config = dict(
    bottleneck='vq',
    encoder_norm_position='pre',
    encoder_activation='quick_gelu',
    encoder_parallel_block=False,
    encoder_conv_stem=False,
    decoder_norm='groupnorm',
    decoder_weight_standardization=False,
    decoder_widths=[32, 64, 96],
    decoder_block='sep',
    decoder_upsampling='transposed_conv',
    optimizer='adamw',
    learning_rate=0.0026,
    lr_schedule='linear',
)
Rows from block 0 of the decoder of a small image VQ-VAE, named by matrix and row number. Rows with one number belong to one channel. Each number is 500 + 40 x the weight over its row's rms, rounded and kept within 0 to 999. All counts start at 0. Numbers have three digits each. After the name is the row's rms in percent of the matrix's.
After each channel's rows are labels from the 100 images, of 14976, where the channel reaches its highest value: "responds to" is what is common among them; "colour at peak" is the nearest of a few named colours to the mean colour under the peak. Only what is clearly more common there than usual is listed. The data: scattered letters and digits in many colours. In brackets: how many of the 100, against the usual share in percent.
# convs1: first pointwise conv (decoder.mid.0.convs.1.weight, 96x96x1x1), inputs 0-95
# convs3: second pointwise conv (decoder.mid.0.convs.3.weight, 96x96x1x1, transposed), outputs 0-95

convs1.73 088:513488480522448483571466522442482525555567503504497510468504511473418467460534496396506436525481557510522508495503512464519530486582496489477467568580483483555501552527635438413436527500465514500508520481438486510470470458537545527481502509523453557518455522450465507488455485516555517465
convs3.73 090:537498515465541497590497413502449445515551501526448511516507504493494545463461553478501437470471499476521490521497549558491535489515507510586489553502451492491489583470526518549556541391404558515583494478451505496497536454528525508504519491500493511582464527513488473487501503455472567607
responds to: black (52 vs 19.7); blue (44 vs 20)
colour at peak: grey (46 vs 3.4)

convs1.86 114:525482523492481458537440516485496456440436452506480468436474473560507489464551520440561413521470473492478420460456552492520513544523460528538506506544528402492445497514577478486529524467479452554497553494510504492496497554464512500492400505500489465463437478456558562473504578495421446491
convs3.86 114:489501486493494462456525475508519547440492453626492454497454465425513462552497537605519547456410517505511520551469522475488535555516524484542516494473469504487500522509440502515507478397528460488528455480485485504455515505510552502505482499477451460668509472521522515559495515504536470526
responds to: count: one (40 vs 17.2)
colour at peak: black (74 vs 35.6)

convs1.74 097:556571559496536442519496493536498560548559563533452492516530611489559501467554557510495483465476546475529510525511531514498512496542514460513464529521481460513446507551490407547485464553496480581543510555547615542504544502502595467458466447491512486514556541519500452491496527468500488488
convs3.74 079:538413493539496486468459529508537524534460559477505487545494592523490567548457568492579467485508558510402521425498507529553487572512488467508478512456502551531528521532488473507488505498530495473512508513541519552465539450494474495429451482540421495430447494513588476461549450447537506564
responds to: yellow (54 vs 19.5); orange (53 vs 19.3); white (52 vs 19.4); pink (52 vs 19.7)
colour at peak: brown (46 vs 13.2)

convs1.17 132:486484466540475511486486587485649554471550501456528496476464543491447465470448527462498453566482468485505513470482522502481518508490482475520537512499397550482481474363539566492518471480527560504528520469522546527483512536466469482466570502429529509528530528489514438540567530507488524465
convs3.17 077:539502488474516508482479442471517536488473426562470460453436503538451467550407578521460508539473482451495477484540578491502517457536494510442507438540525437549471546511509449537480487568549446435525501536508517473489515481491480436426564456527481568470521479554486514453432516509583535485
responds to: brown (47 vs 19.9)
colour at peak: white (87 vs 25.5)

convs1.0 088:453622443496492530477460500466487507549503505465468443468508428505519557515452518464439487494550442528436483488524458491483469455548435491520496463474487452514571498530514480499473479488450386521468555455541396463537546466535519495447504401550497470519450497536459497526523508526507502479
convs3.0 096:504503460441542534480469480474532464597537384484478485569480505525479523518519497474492483481550473521469467505480453519403585443553494499505527484532464429510542528399534573513466522479565526483568474507509473538446528438516441542423512525502517567515536510526497509500532523536549513510
responds to: black (47 vs 19.7); count: six (35 vs 16.4)
colour at peak: pink (45 vs 21.2)

convs1.18 126:533478437505417444470488484480484477539463523489565523501545458486507584506425426542552500520488514501466499507455556471479567485488517478465480486496451513484502487492502596481517471493490520505506425515519529514517477410543413502446502443429496575504545509517500485495369545515462460554
convs3.18 098:427473461533438560495463504539493522461526463500432513441506521449531496563510538458558457521501457543481534477489532491456505543462465502534460535592514487465450559490504510497456430437420467490436455554494539515513433483471549579458496522508477470552485491474570538524545569523549540552
responds to: white (61 vs 19.4); yellow (42 vs 19.5); orange (41 vs 19.3)
colour at peak: green (33 vs 0.8); grey (27 vs 3.4)

convs1.19 100:529463482491514493521457474479518479416453535592443468489516537488472476556493518501505479511434576513526504456583472505493509451392431532516503464527506586450489474492409530523487515494502515473478546461493452516527545485478597528510558391478520492478526477484515469478563531476517429508
convs3.19 106:491493481516514466550471549537481506425458515529503506478519586444478472434443452475390484494468467454508430565550501517476537525533514547539485435493463449498522469500457501467546482457493538513408476438465493427565461435445494541531472439472547471519489522516485505549487543534435548502
responds to: white (58 vs 19.4); pink (52 vs 19.7); orange (51 vs 19.3); yellow (50 vs 19.5)
colour at peak: brown (69 vs 13.2)

convs1.84 084:511461499560497495594424442537489519557520487469545540550557513479502507522522523468564546552508418469529495561436521472577482516513461482474411509468521431532517430488481491543457511477518501524556463481523557465548484498563486468518465362534508533528538498526546541531502475504502500521
convs3.84 071:530557394509492495509545535475431425528469474485458526488494449526538473541496545502466527495526430539455539458477515491488525522520522533511596491557521482493513575463542484509525453463524537432524467459481524506561525568510495603543550592479552528555422485488518520502535484477462553504
responds to: white (58 vs 19.4); yellow (51 vs 19.5); orange (48 vs 19.3); pink (42 vs 19.7)
colour at peak: brown (57 vs 13.2); grey (36 vs 3.4)

convs1.66 088:504499504493508509436482561513558432444463514537505449464532524482510491524605514419552477461504491499528475473481518519458505435499499435487460472485378545491544497479490498547541511480529495505509504544501529476461449549465530460518432523527470505580503501476641440506520489582521474467
convs3.66 136:523505480464538487449471531507556505438376439458537514525493459511565496479518519466485489448473474482515459527463487475521486505470529522572562535435546413491578482538527504465512500531442553461519500515442507504483559481482517466457455489426505548476535466494465433405462424473460492450
responds to: count: one (44 vs 17.2)
colour at peak: grey (28 vs 3.4)

convs1.44 090:475505513522511499463510473457559442467455534460528480491512527501480482611497406479526457520538466502561489545499418481464484572546502492516470446547417446626489488503415539494508475516520499481519474510517482471487456446470452493519563554546485488537524514530499510486489506512411536586
convs3.44 099:503515419532523503512476493494459418474519501442510522536481461477506494497518524558507424521485500511546465485543504493404508474505501506498452593509503464565436511436512561537531517419482466471541475564521492544543582530560479568469565499457574485445476556457555523527499514511541573472
responds to: yellow (49 vs 19.5)
colour at peak: brown (75 vs 13.2)

convs1.64 102:505460427542494537480421498502484501447420552489437535481456518543500504432437483511459473502492508472553520498537473468484481526529447529486533492604468516469477534499606520486449479428517530502513500504461547419548504464542485549472515497499460457435468478472532487465401463443483422507
convs3.64 109:581434421438535466509530484532496518468508537458540481483574474476510454521477524499440490494521549475437499500506550490495506532562476441485504497494488443420502445537432426462526546588493603494535458530525498473496574514452438510505450459524446473489521534511539439481503455492532467442
responds to: brown (42 vs 19.9); blue (41 vs 20)
colour at peak: grey (62 vs 3.4)

convs1.92 105:539491530514508450447486521524436453551512414500517499518485453470486476446598483444572517473485492541471462506504493482502510542501537478497438472488458508583476468515444534500432499511536441466551485552510507416486504498536425503512349479475519471537536520503475438478454509451508475564
convs3.92 082:568448448503542529497462469496456472494404516443524504438494545527552481515487475511569506539560494468456485522520473449502493501587540481464578503536447536559514548512528468517511496489515497540544534482440552518552579477523487528519458520484502455567468502469503440408517416473407499491
responds to: black (49 vs 19.7)
colour at peak: pink (48 vs 21.2); grey (26 vs 3.4)

convs1.9 099:525434508423538459493538516561502464395490475520479554502463541499417489490447531465587496483493501558495498477495530428521465509510476529545549529448458481492459548509564491449408475525472505587539498520527574425520533505481482536500561543526525515557459496463482450506502493465416483494
convs3.9 110:516432511544551518584514503446499455475526504508484505472506574438506525453467469543528466469546500473540496479533500519528505521471483508562478579511563521458556522548532476533572394458443465476499471528407545542432471500437474507475452498521558540484519558503442443509535483482447505569
responds to: black (42 vs 19.7)
colour at peak: grey (52 vs 3.4)

convs1.43 119:518486539495538491494496530558464503456575472547565455464485557524499468551468538502510493499526492496552480415501503490539503556350454510460499531415507454542448548521541422521506532507476478439533534522419532510492462458479472497489517408493494496477492472447553564487532475472563491521
convs3.43 105:543477531509489512520549523548473490477488513475540482482470515487490476562498487541579489477526481478548500514499462520533518461503563535506497534423452507512534516549532504451494451474459503420480588578532446444535568429495529527488464503542511436339490460485466441505483516422495550495
responds to: yellow (41 vs 19.5)
colour at peak: black (92 vs 35.6)

convs1.59 089:485482505477507502467498451446530516488500465461441566541580460479462442498469448498512534493507485494475499504488453529492491553498477498523502483529572520480599453557340511528507529488528480547516489429517562598551468500521520491535490487522482583486422470448456561472503539492502542493
convs3.59 121:471479616533538491493479607509540568485488543525526450490520519495460511447460437532509488524586467464464533521439497523483435478482506575489467480540521587490442429541498478468496543503498441509433516542537482504534504501482505504472421449517472505500543422489540520462490550491451452561
responds to: white (60 vs 19.4); yellow (59 vs 19.5); pink (41 vs 19.7)
colour at peak: brown (74 vs 13.2)

convs1.56 098:506450476511470450443512455466499476542487461518492531465542456502523505496454512506459525487498452475427498537512570574480465563472504531502496518516509476485510451528515525484535447482512472478432485487453415458528486499472531534521619479480480520436501516505453417532676554490514504528
convs3.56 088:470551524523461572442488467537523444487561488467516524494522537513445618526600503530492540492446523467558496473452513525508514487467528550434506485458505529431472527470503530566491531529564459365520516486550482518530426454517507472518490471543500541495491513506450489431469507501565508466
responds to: white (51 vs 19.4)
colour at peak: grey (35 vs 3.4); green (29 vs 0.8)

convs1.91 104:544417482574494512522461540484546454502408537518527508518498514520460521425429472466483486459486513515503458473528515501477526496462470492481497469503349512581518451495516514567515553483547546466489460542478484496482357506522484507557468539509528471497482461473595503488494528486495467503
convs3.91 114:505447476496484483469464512537600485562480501493574521516437482493500525534500502498485512519545541491475512522544460444462493503474553493520513484518470480544474475531539488492466487610471436534435537483494472426471480496451533527497436488478569596506489487516432443381500427519425502443
responds to: count: one (58 vs 17.2)
colour at peak: white (67 vs 25.5)

convs1.35 105:495549501534488440542519589463523502466458504429455477498544444464517504492508529444533495485503633470478468542511482542501536441485510567465561442502478537471516519538546502484575483499525503486527543489508526596582512490521465513525467524484490436573505552523480411425526528457534486484
convs3.35 125:448495507556486493473461515514457534551598582529517458498578587507532467523422469511575504519452549516532557456503485511572499585538498530454496488460445443477496428489477511546526490517478431556488456529426480552525512541516450425526475477488533493500516512518471497499465531491489535428
responds to: black (41 vs 19.7)
colour at peak: pink (58 vs 21.2)

convs1.14 088:438545485520405496531476547501423563543453547476589545499465421532504500498538488568485526540552534544507515452506514520510482512553482461517496485509514543514524535505514503519572505445428489507491469495407442475477459577624496463526497496468469549528500500520537520545484484560536450470
convs3.14 108:453559529496508462455488453483474485500533530587522466425553591492517481518444438521482531559478452471554523501548534474612489448485516559486463478541486551496450456519501530483473529512459576442437482544532526496495484468515480463408431486500433542482493518489514490502537499535434445534
responds to: white (53 vs 19.4)
colour at peak: green (31 vs 0.8); grey (27 vs 3.4)

convs1.85 084:547520423517431458507482519512560499487594517429556454531545553516494500434408531526635461494475499478512466465442527536504514510468512485502489468546501509468490496446438520502518498551552496475527532499497482531505467571492481516488547480543428514461505472534494411488584522540561466495
convs3.85 079:506515504455513489483524560475463536511549508504587540535466484513496599498496490453511470502559536531551484553534489524487449500399537491570481525457506519513513518566511554515526518560525547484541514496538528585464593397494505545485526532492452539514524484409474571526546509457503467445
responds to: brown (43 vs 19.9)
colour at peak: pink (53 vs 21.2)

convs1.4 116:490441522550565586503482462501501523481442474495566412513517475546477487557503471486534501471510507449512633518467536462485525491482475489506483481524526589494604516538441513564554536501462504545448526518510559476535488513455500508559472425498479581523469471444505484476447564512490494489
convs3.4 124:499420508572418540483499539452539425566514479424508522502502485518512489497490414541511429544535501490450518430430415455454510485448492527466508496475499566473495399553461486443461485514464494463482492547500506453481512512469547521540492513500500543534442531478494432543532436447543484517
responds to: black (57 vs 19.7); blue (52 vs 20); brown (51 vs 19.9); purple (46 vs 19.7)
colour at peak: pink (95 vs 21.2)

convs1.15 091:470444469511627542508472584446507477494485506471539522533525436492493495534458480510440527479578514475522542411448457440555437495533513506524500474478518524450513512499429496523499475503495478388588468520427503463473508492478487470544518490568506562498458455424507483499496462475506509547
convs3.15 105:512581428499486480524510467467491489456494467489476525492455376531556514501514469424461495490422514493472503502502490422497557511518473408513528551550494510452541566434525460572539521450561529481553478420492502499468500514531464487496528538492491536576456554540464557496547488473560480520
responds to: yellow (74 vs 19.5); white (44 vs 19.4); orange (41 vs 19.3)
colour at peak: brown (54 vs 13.2)

convs1.49 106:499458478565528444492473436454501440448528508520505526540483554503481524517531470440483496490515473504503519502507478530487520509421519494501527445408553561546490484477540523553500523483449474512444470450534324447574512574497537475522493511507510505465544486444493507501505492512406522438
convs3.49 086:457474584462471491512468542483484559490483461455431492516572643520491543503536488499509561513546568551464479507512534496489515416555575447501451490495550475494522484536525567491464496515483445517501488487518544575532468504477512429485450504445494476549538501529463444520532513417523463534
responds to: white (70 vs 19.4); yellow (41 vs 19.5)
colour at peak: brown (50 vs 13.2); grey (39 vs 3.4)